config.yaml
model: "segmentation model"
crop_scale_min: 1
color_jitter: 0.1
norm: "instancenorm"
activation: "silu"
pixel_unshuffle: 2
widths: [64, 128, 192]
blocks_per_level: 2
block: "plain"
max_precond_dim: 1536
adamw_lr_other_params: 0.0023
weight_decay: 0.03
Rows from block 3 of a small segmentation model, named by matrix and row number. Each number is 128 + 32 x the weight over its row's rms, rounded and kept within 0 to 255. All counts start at 0. After the name is the row's rms in percent of the matrix's.
Before each channel's rows are labels from the 100 images, of 14976, where the channel reaches its highest value: "responds to" is what is common among them. Only what is clearly more common there than usual is listed. The data: rendered rooms with furniture.
# conv: 3x3 conv (model.enc.1.1.conv.weight, 128x128x3x3, each kernel summed), inputs 0-127

responds to: robot; largest object: robot
conv.79 097 [ 90 132  83 134 157 101 135  81 139 141 116 131 132 122 170  36 152 163 106 103 118 151 136 205 153 128 137 127 184 100 106  79 141  85 120 131 103 130  81 182 105 146 122  97  85 119  95 136 124 145 116 174 111 102 160 132 140  48 108 117 165 168 139 111 126 159 150 146  76 151 131  67 113 145 144 125 119 110 102 107 139  94 151 149  94 108 125 125 102  60  90 108 162 156  82 120 151 138 136 151 138  75  85 149 108  38 135 145  93  51 106 151 189  71  80 124 106  99 102 154 131 123 134  63 116  92 134 104]

responds to: door
conv.6 095 [171 114  86 111 160  94 121  75 111  96 144 111  76 125 108 142 163  45 106 163 114  84 163  99 122 148  91 133 123 193 109 121 132 104 103 137 114 105 165 126  81 157 100 118  61 109 104 110 100 110 154 100  94 123  74  94 122  98 156 134 113  99 109 105 112 138 114 169 117 171 162  75 111 124 220 123 159 141  78 130 131 109  80 119 144  92 147 119 140  65  88 156 176 110 109 156 106 159  86 103 220 194 118  93 137 117 118 114 121  89 153 127 154  73  81 140 101  77 144 110  94 129 187 145 136 122 109 135]

responds to: robot; largest object: robot
conv.22 099 [116 130  43 117 147  66  96 119 105 111 117 144  26 105 125 172 121 137 159 142 100  95  93 158  97 113 118 146 175 146 116 144 121 177 104 134 164  98 143 149 157 101 121 108  95  77  68 131  94 110 127 116 185 106  76 129  61 111 147 131  83 125 124 135 108  67 164 179 179 137 105 138 143  94 117 130 145 142  97  89 171 136 176 133 160  99  94 138 103 104 155  55 132 149  91 133  86 129 122 181 101 131 184 121 145 145 147 102  85 161 127 135 139 126 191 127  84 107 125 111 100 171 124  75 124 198  91 112]

responds to: count: one; flower; largest object: flower
conv.16 094 [174 116 143 124  74 177 121 178  98 160 159 140 190  82  75 179 116  95 125 134 176 112 128 125 167  88 140  96 117 149 143 175  93 133 112 114 211 104 133 121  93 130  76 137 148 179 159 126 157 170 129  88 181 177 118  99 146 149 170 190 131 114  99  70 131 119 210 128 106 154 122 138 143 159 132 135  99 127 146 187 102 136 130 127 150 119 192 153 130 122 142 165 111 174 114 120 128 130  94  80 151  99  91 186 130 112  82 107  97 141  82 100  96 183 150 105 103 114  62  83 158 125 124 171 156 135 111 126]

responds to: ladder; largest object: ladder
conv.18 104 [174 186  96 124  95 159 154 100 173 182 115 136 136 146  77 122 109 139 107 127 116 121 126  74 143 139 126 115 134  92 161  78 130  97  93 135 133  98 119 153 108 146  94 169 130 172 166  76 112 129  76  73  89 138 125 107  91 124  68  94  89 124  98 133 160 102 156 139  76 108 122 162 100  68 203 129 130 154 143 167 141 210  69 106  91 121 103 137 123 185 152 121  74 106 153 126 101  73 110 178 138 112 115  88 118 106  52 101 108 185 118 105 127 141 108 137 141 120 121  89  93  87 170 137 110  66 101 100]

responds to: dog; sofa
conv.32 102 [120 122 115 149 114 140 105 104 150 100 136 180 182 151 201  97 141 127  93 121 103 142 120 121  79 150 108 124 100 124 132 133  90 107 119 130  76 119 144 123 127  95  40 167 147 146 124 150 127 111 115 160 134  84 120 110 137 116  94  70 117 114  81 149 175 133 145 118 106 126 162 122  80  90 114 193  98 175  84 129 191 150 116 100 100 132 121 154 113 114 120 126  83 121  76 111 168 116 127 138 160 125 166 211  79 138  86  95 100 129 132 185  46 173 144  78 175 152 172 113 125 180  61 204 129 132 132 111]

responds to: trophy; largest object: trophy
conv.95 097 [119 128  98 145 114 164 157 114 109 109  93 167  77 134 162 101 111 152  92 125 103  69 145  56  99  46 104 136 126 117  81 147 126 104 129  98 125 156  82 145 120  79 112 140 118  97  89  76 114 146 103 125 121 114 107 134  87 138  63  88  83  92 116 194 134 117  83 143 144 138  90 123 109  88  77  99  81 109 112 149  98  94 156 112 122  85 120  83 162 103 128 114  85 130 101 204 187 119 193 147 140  99 100  89 133 160 140 127 101 115 147 112 135 111  98 196  82  67  77 145 151 128 167  75 112 138 105  81]

responds to: arch; largest object: arch
conv.112 094 [125 152  79 132  84 166 170 107 124 121 137 195 159 169 169 121  85 112 170 101 156 159 130 142 188 106 147 117 136  81 160 107 120 125 106 121 103  83 126  70 114 140 107 160 151  92 136  89  97 117 128 164 103 130  81 114 143 109 189 132 138  49  84 125 103  89  73 187 144  90 113 149  77  90 165  76 182 124 109 129  83 158  76  95 136 132 108 123  79 155 106 158 170 170 128 137 120  86 136 104 120 119 136 173 147 116  68 178 132 140  94 100 185 142 116 102 108 186 134  50 148 112 144 152 123 163 154 120]

responds to: robot; largest object: robot
conv.76 097 [ 99 188 114 123 124 104 143 129  44 108  83 255 136 119 137  87 106 122  91 157  62 117 121 120 135 113 128 162 100 157 122 160 178 116 129 155 123 125  88 150 133 155 172 119 148 117 101  90  97  98 126 145  98 125 148 182  96 138 117  94 125 112 145 201  94  86  92 179 165 141 133  96  93 165 206 115 171  64 112 122 107 101  77  91 112 167 162 118  85 151 126 196 100 146 138 167 143 148 175 112 138 158  98 162  85 113 122 137  80 113 121 118 111 117 142 117 112  91  85 149 133 144 107 115 111  92 117 133]

responds to: ladder
conv.115 095 [158 116 137  90 127 228 104 116 117 123 102 122 123 155 105 123 113 101 105 158 132  93 105 117 107 153 147  95 147 127 103 115 124 152 121  99  97 132 125 132  98 148 123 151 160 122  78 148 110 193 112 108 168 173  98 146 111 122  88 142  91 156  63  93 103 178  97 130 145 168  72 150  74 105 131 101 132 135 126  45  99 132  66 155  70 150  98 126 170 178 171 142 104  83 168 145 126 111 207  98  94 134  97 131  93 119 127  86 110 126 152 107 113 200 151 167 176 108 159 108 134  43 176  94 135 108 113  97]

responds to: chair
conv.63 108 [106 109 178 116 107 127 103 144  90 137 165 148 123 149 173 153 110  98 142 101  93 108 139 160 141 112 108 107 114  67 147 147 120 144 136 131 121 167 125 133  62 104 100 126 139 147 136  94 114 145  94  93 142 131  91 171 128 137 103 105 132 111  52 182 116 107  77 159 150 117 200  81 114 115 114 109 137 110 126  78 104 142 202 140 188 166  72 131 116 113 137 172 120  85  61 146 118 200 169  60 159 144 111 139 172 107  82  96 112 135  90 172 138 146  47 109 134 133 135  87 115  71  79  97 151  98  67 118]

responds to: window
conv.56 103 [135  71 196  69 193 147  81 189  90 131 109  90 162 138 161 107 108 147  83 115 160 101  83 104 108 102 158 157  58 147 109 105 162 121 115 154 132 124 121  89 168 134 115 128 117 107 122 144 166 142 106  93 109 153 125  64  89 111  92 107 120 124  85 106 128 177  85 110  71  58 153 188  95 121  77  99 115 116 142  64 129 170 115 113 107 156 108 118 114 170 113 138 129 142 132 113 130 149 182 108 149 140 123 109 106  88 129 158 137  95  69  98 141 133 113  95 123 167  99  68  88 179 125  96 118 128  84  55]

responds to: count: one
conv.12 096 [ 67  93 140 147 151  58 118  90 143 118 131 177  76 160  80 123 155  89 147 104 132 133 117  99 174  98  71 133 118  90 151 106 149 106 170 163 129  68  70 122 116 103 161  90 106 113 101 139  80 175  96 196 151 115 131 124 120  85 120 131 107 119 174 160 139  86 167 161 152 169  86  97 170  89 125  92 154 154 204 127 129 113 106 105  97 144 166 115 172 159 138 150 103 163 111 136 113  87 110 122 123 140 102 127 144 125 135 129 157 198 148 100 104 112  24 129  91 113 146 151  60  82 116 102 135 112 102 102]

responds to: flower; trophy; largest object: trophy
conv.44 082 [129 201 130 169 110 134 191 179  89 114 147 122 101 144 183 121 119 111 167 116 109 121 110 118 155 114 109 146  83 138  69  69 131 187 146 108 108  64 101 154  80 100 140 103 145 106 142  78 125 135 128 129 107 126 129 151 169 171 207 126 119 111 123 147 105  73  65 134 152 139 133 116 159  99  30 142 117 109 118 132  58  83 160 117 182 170 105 127 116  99 115  95 157 166 157 133 148 149 154 149  77 129 118 145 189 201 133 153 114  89 120 139 134  96 128 115 144 120  84 166 150 197 126 153 100 100 121 143]

responds to: ladder; largest object: ladder
conv.17 106 [132 161 158 171 165 119  65  93 192  86 140 126  74 120 108 113 144  80 133  82 121 105 106  82 109 119 110 123 104 128 110 116 118  74 116 130 116  78 127 149 124 189 152 192 127 162 104 160 171 118 137 124 153 112  82 170 113 134  47 126  39 155 119 163 119  99  95 145  93 142 139 161 133 136 120 188 149 160 140 127 120 113 126  69 121 113  88  85 171 153 193  88 158 120  93  57 164 102  90 107 121  99 153  78 103 128 113 116 148 100  97  72 146 114 108 141 113  87 134 107 137 150 199  98 138 116  99 164]

responds to: ladder
conv.103 095 [128 139  95 146  50 143  86 119 155  39  97 151 130 128  89 159 129 140 160 141  69  80 105 109 144 142  71  70 114  96  88 144 195  95 103 105 111 104  97  88 108 199 102 142 132 135  92  45 136 138 110  91 149 171 170  79 108 106 105  74 163 128 129 144 118 101 131 155 169 110 114  93  72 128 137 101  92 131 107 112  67 124 135  96 148 158 178 139 135 157  76 112 158  83 109 163 120 131 131 126 164 169 125 138 164 128  98 124 113 115 105  95 139 117 123 111  98 142 144 139 180  78  36 138 138 121 127 100]

responds to: trophy; largest object: trophy
conv.101 100 [162 106 106 133 130 140 156 153  88 145 116 126  45  85  65 160 127 105 134 103 127 157 130 140 157  59 132  80 103 142 105 137 112 121 174 153 137 134  90 151 105 110 123 137 101  77 119  97 110 139 167  80 152 121 156 152 101 105 116 126 139 132 171 110  82 117 120 128 194 147  97 175 164 115  80  52 124 194 137 112 122  95 110 105 119 107 107 103 131 123 160 145 102  49 138 142 105 106 150 129 125  99 115  51 185 118  72  49 116 154 135  78 185 165 154 102 151 126 120  62 114 148 192 131 101  97 109 108]

responds to: count: zero
conv.105 087 [138 161 127 147 148 194 132  85  75  90 132 129 181 165  40 110  70  97 165  81 187 104 174 100  88 150 152 150 110  90 105 143 105 143 127 155  90 132 137  96 146 194 134 171  67 109  98 101 137 131  60 116 113  44 142 172  88 196 153 103 119 149 134 137 106 151 115 106 105  97 115 129 171 143 108 142 134 150  84  96 124 116 109 134 119 105 126 127 167 114 153 134 147 132 142 113  76 131  85 152 181 168 130 167 133 159 145 106  94 183 100 125  82  74 125 135 145  98 146  90 117 138 143 138  97  97  59 126]

responds to: robot; largest object: robot
conv.73 094 [110 144 114 138  99 115 157 150 118  63 124 132  95 130 104 108 156 167  88  98 112 148 165 157 165 114 143 116  83 223  93 183 144  60 159 131 120 190 146 163 146 163 161 151 167 122 102 122 116 116 160 112  67 164 115 130 180 175 203 116  88 120 117 191 148 126 119 123 155 101 152 162 122 103 127 128 128 125 146 146 122 152 100 171 111 164 119  78 130 127 127 133 132 136 128 107 161  83  59 120 126 134  79 132 135  72  67 121 177 119  88 126  49 127  89 150  87 173 154 137 136 189 105  93 177  93 115 132]

responds to: trophy; count: one; largest object: trophy
conv.93 102 [103 186  98 126 112 134 111 117 185  88 112 108 116  87 124 132 156 163 151 158 122 143 196 126 150  86 106  93 152  82 152 120 162 122 117 139  86 166 109 129 119 166 156 130 123 127 125 110  85  97 184 158  85 108 142 103 105 181 109 143 146 139 100 151 134 146  80 122 197 116 135 154 133 113 110 138  87 119  83 133 144  76 136  98 138 171 157 154 177  57 114 227  91  38  96 133 108  97  90 186 134 149 178 113 102 133 117 134 124 118 138 134 153  57 121  88  98  65 124 172 142  82  88 162 115 136 116 154]

responds to: count: one
conv.13 104 [200 105 184  95 161 106  73 135  80 188 108 132 115 140 121 103 103 131  61 102  48 121  34 150 108 115  95 114 114 130 107 120 101 135 134 127 162 115 135  76 122 142  99 137 121 133 207 171 129 168 146 145 187 123 150 143 163  92 123 118 198 127 162 118 120  93 164  97 143 146 106 136  78 106 190  76 158 130 111 140 155 112 114 123 140 120 127  96  77 126 102 110 125 133 133 129 132 140 202 127 120 152  91 131 120 151 222 110 152 133 116  96  99 202 126 178 104 150 134 129 166  89 102 118  99 112 137 119]

responds to: robot; largest object: robot
conv.122 108 [ 71 116  60 114 123  20  94 125 171 138 112  77  87 148 143 166 106 133 141 170 170 112 121  93 115 124 132 100 121 116 140 173  88  80 113 115  93 117 108 140  83  84 130  94 167 143  61 136 118  82  87  85  99 120 125 120 145 159 113 109 139 129  81 140 106 124 107 101 140 152 150  88 115  82 104  93 220 147 169 120 136  63 156 124 165 107 130 127  89  94 162 143 102 132 135  98 118 110 201 178 130 108  94 134 112 115 126 143 141 120 101 113 159 143 118  39 105 198 144  96  90 149 115 106 126 158  93 128]

responds to: table; largest object: table
conv.94 096 [107 137 149 137 124  72 122 149 103 142 172  47  81  86 121  56  96 144  88 132 135  74 107 132 129 118 136 163 131 123  84 112 102 162 153 139 149 126  80  99 154  86  95  83 121  94 129 131 138  72  95 119 109 164 127 150  86 118 133  97  91 150 145  83  79 164 154 130 194  89 140 136 126 125  94  43 126 125 159 132  66 112 131  92 161 103 121 114  79 150  67 103 144 103 149 119 107 112 120 171 113 122 111 109 210 162 110 147 115 143  89 114 105 132  84 104 129  93 138 100  94  46 108  97  83 101 150  71]

responds to: dog
conv.2 092 [129 109  85 103 124 137 105  74 168  92 156  92 124 172 160 113 119 137 104 174 157 148 135 123  79 120 101 134 125 140 104 107 141 105 142  94 130 130  83 167 119 107 113 136  88  99  82  89  86 140  62 135  98 135 154 107 179 134 118  94  76 116 125 115  97 149 124 146  76 108 120 124  55 143  70 189 102 145 110 147 129 147 127 112  72 103 155 128  92 154  87  96 156 130  81 201 118 165  94 134 166 135 105 158 141 101  75 146 130  46 111 137  78  56 116 113 180 192 134  63 156  80  90  86 116 134 154 141]

responds to: window; count: zero
conv.27 094 [156 208 131 140 179 122 108 137 124 149 110  94 152 133 124 103 128 136  74 107 134 230 100  82 167  77  86 175 157  94  95 149 137 123 120 136 135 163 129 128 135 111 134 118  91  53 116 164 110 153 167 136  48  97 135 104 118  52 113 145 107  98 138  99  93 121 117 123 114 120 151 119  72  79 168  96 119 162  91  89  79 117 163 119 131 108  92 163  97 126 151 180  89  42 123 100  59 122 119 132 150 138 156 115 131 116 159 113 165 129 103 117 136 139 113  68 147 172 121 135 148 127 109 179 114  94 142  74]

responds to: door
conv.42 102 [ 96 140 177 138  79 128 146  44 117 141 141  94 135 109  95 144 112 130 125 115 107  74 111 107 166 121  98 121  85 100 177 121 184 104 155 113 140 104  90 111 138 100  67 185  89 133 132 140 129 142 111 105 142 155 111 112 128  75 115  91 103 137 178  63 156 132 120  92 155 106 136 110 107  79 190 151 113 145  85 105 128 207  92  65  75 152 143 115  85  85 113 118 154 147 120 137  52 113 134 183 167 156 104 113 137 139 102  51 105 108 172 115  82 145  87 151 133 165 112  99 153  93 183  88 138 156 118 112]

responds to: door
conv.60 089 [115 101 128  85 114 107 199 118 126  86 132 112  77 119 158 180 103 163  70 137  94 104 136 143  87 111 105 169 108  95 107 105 131 118 175 116 157 121  97  90 184  58 162 149 141 128 155  96 143 110 177 125 123 165 130 130 137 142  99 128 163 140  52 100 160 158 153 215 129 126 101 104  92 107 114 131  92 138 172 133 156 163 155 110 144 149 140 174 181 148 157 138  73 115 116  83 179  98 102  71 124 129 183 119 141 152 138 125 132  95 178 131 181  77  74  96 139 124 152  72  87  91 150 130  95  88 173 159]

responds to: lamp; largest object: lamp
conv.96 097 [112 152 152 109 116  94 167 168 131  93 147 123  92 212 103 180 137 119 125 119 112 115 118 143 129 126  75 105 116  73  96 104  81 123 101 137 129  88  99 150  93 111 194 175  98 122 154  70  47 136 167 129 108 132 122  90 102 181 189 126 136 187 145 141  63  72 153  85 122 101 177 164 108 111 164 110 123 125 124  80  82 157 158 101 132 131 198 123 126  87 137 164  78 122 138 129 150 104 158  78  99 131 152 143 143 109 100 169 146  70 127 117  79 127 202 121  84 143  77 141 129 125 115 135 171 138 146 116]

responds to: window
conv.62 102 [112 129 119 162 113 133  74 133 106 103 168 185 106 146  99 110 112 135 167 127 164 167 113  73 146 112  77 131 179 108 132 130 143 164 123 144 135 103 121  82 156 156 107 183 144  83 149 103 116 114 139 156 119 118 126 157  82 135 145 134  99 122 113 115  49 121 182 108 144 106 206 137 105 164 143  58 110 156 122 142 149  79 157  94 198 147 140  87 152 108 158 157 134  93 116  76  30  54 138 116  85 123 159  82 143 124 115 151 131  89 139 132 115 150 161  98 120 100  94  92 163 123 106 162 142  78 164  50]

responds to: count: zero
conv.78 103 [129 135 130 132 114 155 144 137 158 160 107 145  67 103 140 109 142 121 179 134 102 142  73 142 120 198 119 111 147  89 169  93 100 101  95 115 131  92 113 119 137  78 134 176 177  81  87 142 101  65 145 105 160  95 213 125 121 131 170 116 121 128 107 116  92 141 104 148 116 158 149 171  92 126 109 149 154 124 119 138 109  91  84 103  56 102  96 120 157 137 132 125 143  96  59 171 191 163 197 161  87 116  90 124 174 113  73 112 129 141  87 123 142 100 164  97  97 105 104  83 149  58 146 142  74 119  71  84]

responds to: lamp; largest object: lamp
conv.54 110 [144 160  97 134 158 112 119 118  95 112  98 118 188 149 126  82 150 183 127 116 146 137 109  99 130 139  86  88 126 128 105  67 150  62  70  89 105  98 125  50 103 134  97 129  84 120  91 131 103 104 188 106 144 155 142 152 111 103 169 153 191  86 102 148  80  69 122 132  89 120 180 129  79  70 132  84 123 140  69 103 135 135  67  92 120 153 162 130 122  69 109 148 138 124 118 168  73 132  79 159 118 165  84 109 125 147 123 121 142  99 132 153  98  50 183 109 174 152  97 142 140 111 159 111  98 118 175 121]

responds to: flower; largest object: flower
conv.47 096 [141 156 115 109  88 111  65 119  97 143 208 123 109 147 116 130  91 128 154 110 170 108  89 144 107 118  98 191 140  95 180 127 172 106 135 122 113  62 152 129 146 169 163  83 117 103 154 164  90 132 171 123  99  63 101 111 122 110 145  97  97 148 154  82  73  88 106 185 125  96 100  61  99  78 137  99 157 114 114 117 156 165 150 105 144 111 131 127  77  92 133 151 132 126 140 190 125 117 140 127 172 139  86 134  86 116  56 149  94  42 108 131 125 117 155 156 164 125 165 102 116 177 146  90 105  85 185 102]

responds to: window
conv.30 102 [148 145 113  89 168 102 127  93  78  83 140 134 106  82 124 185  78  70 102  85  88 137 193 132 107 138 119 119 103 157 126 156 102  83 165 156  91  97 151  84 120  77 152 128 166 117 114 147  90 143 134  98 147  84  92 142 116 133 142 110  87  39 139  79 140 132  98 105 122  45 122 125 116  95 110 121 149 113  85  83 123 174  99 157 112  97 144 150 123 126 152 149 147  81  91  87 115 150 166  28 123 143 101 153 155 110 143 126 137  60 129 113 167 158 205 109  89 124 152 150  87 169 160 128 113 127 131 129]

responds to: flower; largest object: flower
conv.81 104 [132 176  72 126  98 140  81  84 160 131 148  84  69 121 162 113 185 119  60 114 117 139 130 109  73 109 110 121 172 105 108 116 147 130 118 144 144  90  96  95 141 156  57  99 154  85 143 106 117  76 142  77 119 126  78 183 149 124 114  95 123 115 115 132 114 137  92 161 153 125 126 123 125  73  75  87 142 116 108 135 132 159 105 146 135  83 100 120 111 109 111 119  83 157  52 228 112 143 127 134 155  97  86  86 181 130 103 162 134 116 146 103  68  79 155  77 126 114 124  97 125 179 146 127  68  85 118  80]

responds to: table
conv.50 111 [155 137 102 177 148  86  97  87  61 131 166  82 123 140 130  79 149 152  82 121  51 147 141 109  77 120 158  88 102 108 173 153 143 110 148  73 147  93 151 173 162  69 165 166 122 125 128 101  89 127  97 136  88  82 107 154 148 123  88  75 143 111 162 111 168 116 136 131 118  95 185 115 142  91 151  67 130 132 144  87  89 169 104 123 156 111  86 153  84 195 161  76  83 121 156 135  78 168 136 113  81 128 103 160 153 105 115  99  82 150 119 110 102 138 138 110 174 100  83  90 167  92 137 128 134 104 109  76]

responds to: chair; largest object: chair
conv.123 103 [152 155 154 130 120 128 130 143  73 106 164 146 176 128 105 107 132  94  97 164  78  73 157 181 127 139 100  88 117 158  79 154 173 159  99 159  81 160  83 114 172  99 127 111 105  93 113 147 106  88 164 143 122  78 111  64 149 168 207  89 111 101 163 118 138 113 100 130 157  93 145 109 114 134  84  61  86  72  81 125  68 126 116 181  79 130  97 130 106 113 138  90 105  93 128 143 134 143 155 134  98 129 148 128 137  90 114 158  71  88 129 146 161 124 117  72 115 165 193 139 190 124  74 164 159 115 157 101]

responds to: count: zero; largest object: arch
conv.125 090 [100  75 126  94 140 140 146 160 119  86 130 112  84 161  64 197 105 155 115 137 158 134 121  92  77 169 156 130 126 147 138  79  95 155 133  77 123 124  93 140 151 139 172  98 143 127 155 188 104 119 138 115 115 109 117  41 118  78 174 133  67 114 136  84  93 117 102 109  97 107 144 182 188 102  71 114 140 117 128 152  84 156 177  77 127 139 106 159 110 207 124 116 145 145 144 157 143  88  94 135 178 128 148 145 156  80  83 154 163 145 155 136 116 159  51 132 105 188 100 126 151  91 100 171 103 144 119 146]

responds to: robot
conv.8 108 [ 55 121 166 189  55 143 123  98  90 116 137 123 151 128 111  83 139 145 134  80  58  97 119 143 100 127 105  91  97 130  94 111 153 100  93 139 160 113 120  63  50 126  88 143  90 161 133  69 165 121 109 116  83 134 108 147 134 133  93 103 107 161 206 151 147 108  83 133 140 161 146 132  80 153 180 106  92 104 142 164 137 139 121  81 122 182 150  96 146 123 131 140  60 135  82  71  99  65  92 104 107  72 150 130 114 103 153  81 131  98 122 134 114 131 130 105  64 164  97  86 132 136 158 149 121 118  93 123]

responds to: arch; largest object: arch
conv.1 102 [ 78  92  78 157 133 127 131 182 152  90 166 105 139 134  99 115 177 145 152 101 125  93 157 179 104 114 130  81 170 153  50 163 147  53 101 131 139 126 126 134 134  96  86 146 118 109 144  85 115  66 127 166 115 118 138 129  96 134 173 122 146  87  79 148 103 123 141 151 153 152 117 136 114 147 113 204 136  79 125 141 144 111 137 138 106 166 150  78 129  99 134 152 111 139 134 127 215 222  78  84 133 182 148 101 145 162 121 131 204 159 130 100 179  92  91  91 106  80 140  83 128 115 137 131 176 112 107 126]

responds to: barrel; largest object: barrel
conv.11 101 [158 137 137 127  71  98 109 168 130  78 145 133 121 164 123  93 133 146  92 161 126 112 134 137 133  82 173 184 132 140 155  97 168  86 123 121  72 153 122  99 131  81 170 124 124 173 103 135 138 139  75 101 111 153 149  88  52 157  79 154 172  75  98  68  78 155 116 118  67  59 143  76 131 116  92 121 105 144  92 118 148 168 129  94 143 162 133 165  94  78 136 118 137 140 202 171  91 122 146 179  90 118 130 123 116  66  97 117 103 122 150 132  91 127 103 170 195 145  88 186 107 103 106 143  88 106 137 127]

responds to: chair
conv.7 088 [133 107 155  71  74  89 193 144 137  94 111 100 126 162 147 138 168  68  78 148  84 155 148 101 128 104 143 153  87 149 144  85 140  77  98 138 133 145 164  96  65 121 151 144 173 160  96 155 148 123 157 134 104 179  79 177 156 147 108 118 180 114 122  96 156 121  91 171 105  78 199 109 135 160  85 114  87 117 130 148 223 140 149  85 124 104 140  90 100 188 151 133 132 194  87 129 143 114 137 130 111  98 143  98 131 123 126 101 117  79 142 101  90 181 102 119 128 145  93  99  79  80 115 159 123 101  83 115]

responds to: trophy; lamp; largest object: trophy
conv.109 095 [103  80 134 125 119 164  90 110 125  97 101 101 106 131 139 127  95 156 122 153 179 161 150 128 161 148 115 124 152 104 143  97 138 135 144 165 152 146 136 119  40 116 103 127 153 126 136  91  85 113 183  92 110 147  50 116 130  89 189 118 113  61 152 164 117 112 109 139 134 168 137 147 151 100 126 107 147 146  85 141  63  63 119 157 152 113 131 142 110 100 107 114  78 153  83 118  51 174  56 148 119 124  76 173 166 108 142  91  77  47  84 155 123 133 106 106 143 108  98 116 141 171  56 150  94 167 100 141]

responds to: count: one; largest object: trophy
conv.43 106 [108 120  99 104  97  92 105 157 148 149  96  98 103 215 138 154 190  96 133 129 124 119 107 139  85 137 123 114  90 171 139 133 117 107 132  55  98 157 156  96 127  98 145  95 142  65 163 143  70 139 137 118 145 117 147 196 141 117 162 157 177  99  93 130  85 209 138 157 119  98 184  82 112 139  71 130 155 158 139 113 154  82  87 186 177 156 125 122 116  42  83 126 144 111 116 114 147 167 160 131  99 188 107 121  74 144 128 149 143 152 107 181  82  90  96 137 101 141 146  86 156 134 109 123 129 127 101 167]

responds to: table
conv.15 092 [115 136 130 115 201 172 106 151 119 129 107 121 110 140  96 138 124 148 112 125 118 117 139 116  92  99  89 148 140 165  96 140 166 105  90 120 123  69  97  81 175 173 136 147  91 125  84 137 176  74  98  95  98 147  71 118 116 140  80 124  92 119 132  79 174 174 131 100 124  90 128 215 176 128 132 130 111 127 143 122 143 120 143 156 107  92 148  89 177 162 146  96 102  85 116 112  98 100  82 101 145  73  40 116 142 185 177 112  86 131  75  75 146 143 160 152 147 130 164  67 147 118 124  45 156 163 119 123]

responds to: arch; largest object: arch
conv.84 105 [126 144  94 127 166 104 113 145 109  81 103 118 163  43 204 122 129  67 123 147 115 132 124  80 118 124  92 139  50  95 108 186 160 122 131 146 155 146 129 114 146 154 163 114  90 166 179 147 122 191 155 126 129 133 126 119 189 137 138  84 159 133 145 143  84 133 130 105 151 107  96  49  80 119 129 123 113 132  60 115 119 116 141 105 187 183 148 139 117 146 144 104 139 123  88 157 135 130  95  57 119  75  60 117 111 108 139 125 109 129 110  60 100 169 124 114  93 117 118 120 164 179  64 157  75 119 130 172]

responds to: flower; dog; largest object: flower
conv.38 111 [ 38 107 103 123 139 179 159 120 133 120 144 133 114 169  81 145 168 117  93 103  85 154  88 154  45 188  93 116 135 158 157  93  97  77 115  87 115 156 100 173 130 109 107  80 117  98 118 178 146 103 110  92 121 130 131 197 147 151 132 121 145  64 109 145 104  94 111  93 138 127 154 164 100  97 110 102 116 218 117 105 138  98 133 133 163  83 122 174  81 137 148 129  96 139 176 140 104 124 136  90 108 185  65 142 136  97 110 112 107 115 199 176 134 113 135 122 133 177 122 147 132  94 126 135  70 129 177 168]

responds to: window; count: zero
conv.126 093 [139 113 156 171 101  69 118 161 181 139 149  69 162  82 111 111 184 176 156  42 133 146 100  88  97 152 120 137 140  81 177  64 128 134 170 115 139 169 108 114 118 145 134 162  89 166 131 102 112 147 173 159  95 132  84 110 159 199 114 147 137  88 106  72 131  99 128 125 126 139 103  89 124  98  87 214  68 127 134 106 125 153 144 140 165 121 150 137 149 133  96 136 163 200 163  43  80 105 123 109 116 128 135 129 140 143 187 148 139  98 168 156 129 132 119 126 112 114  78 159 139  89 108  94 131 165 125 146]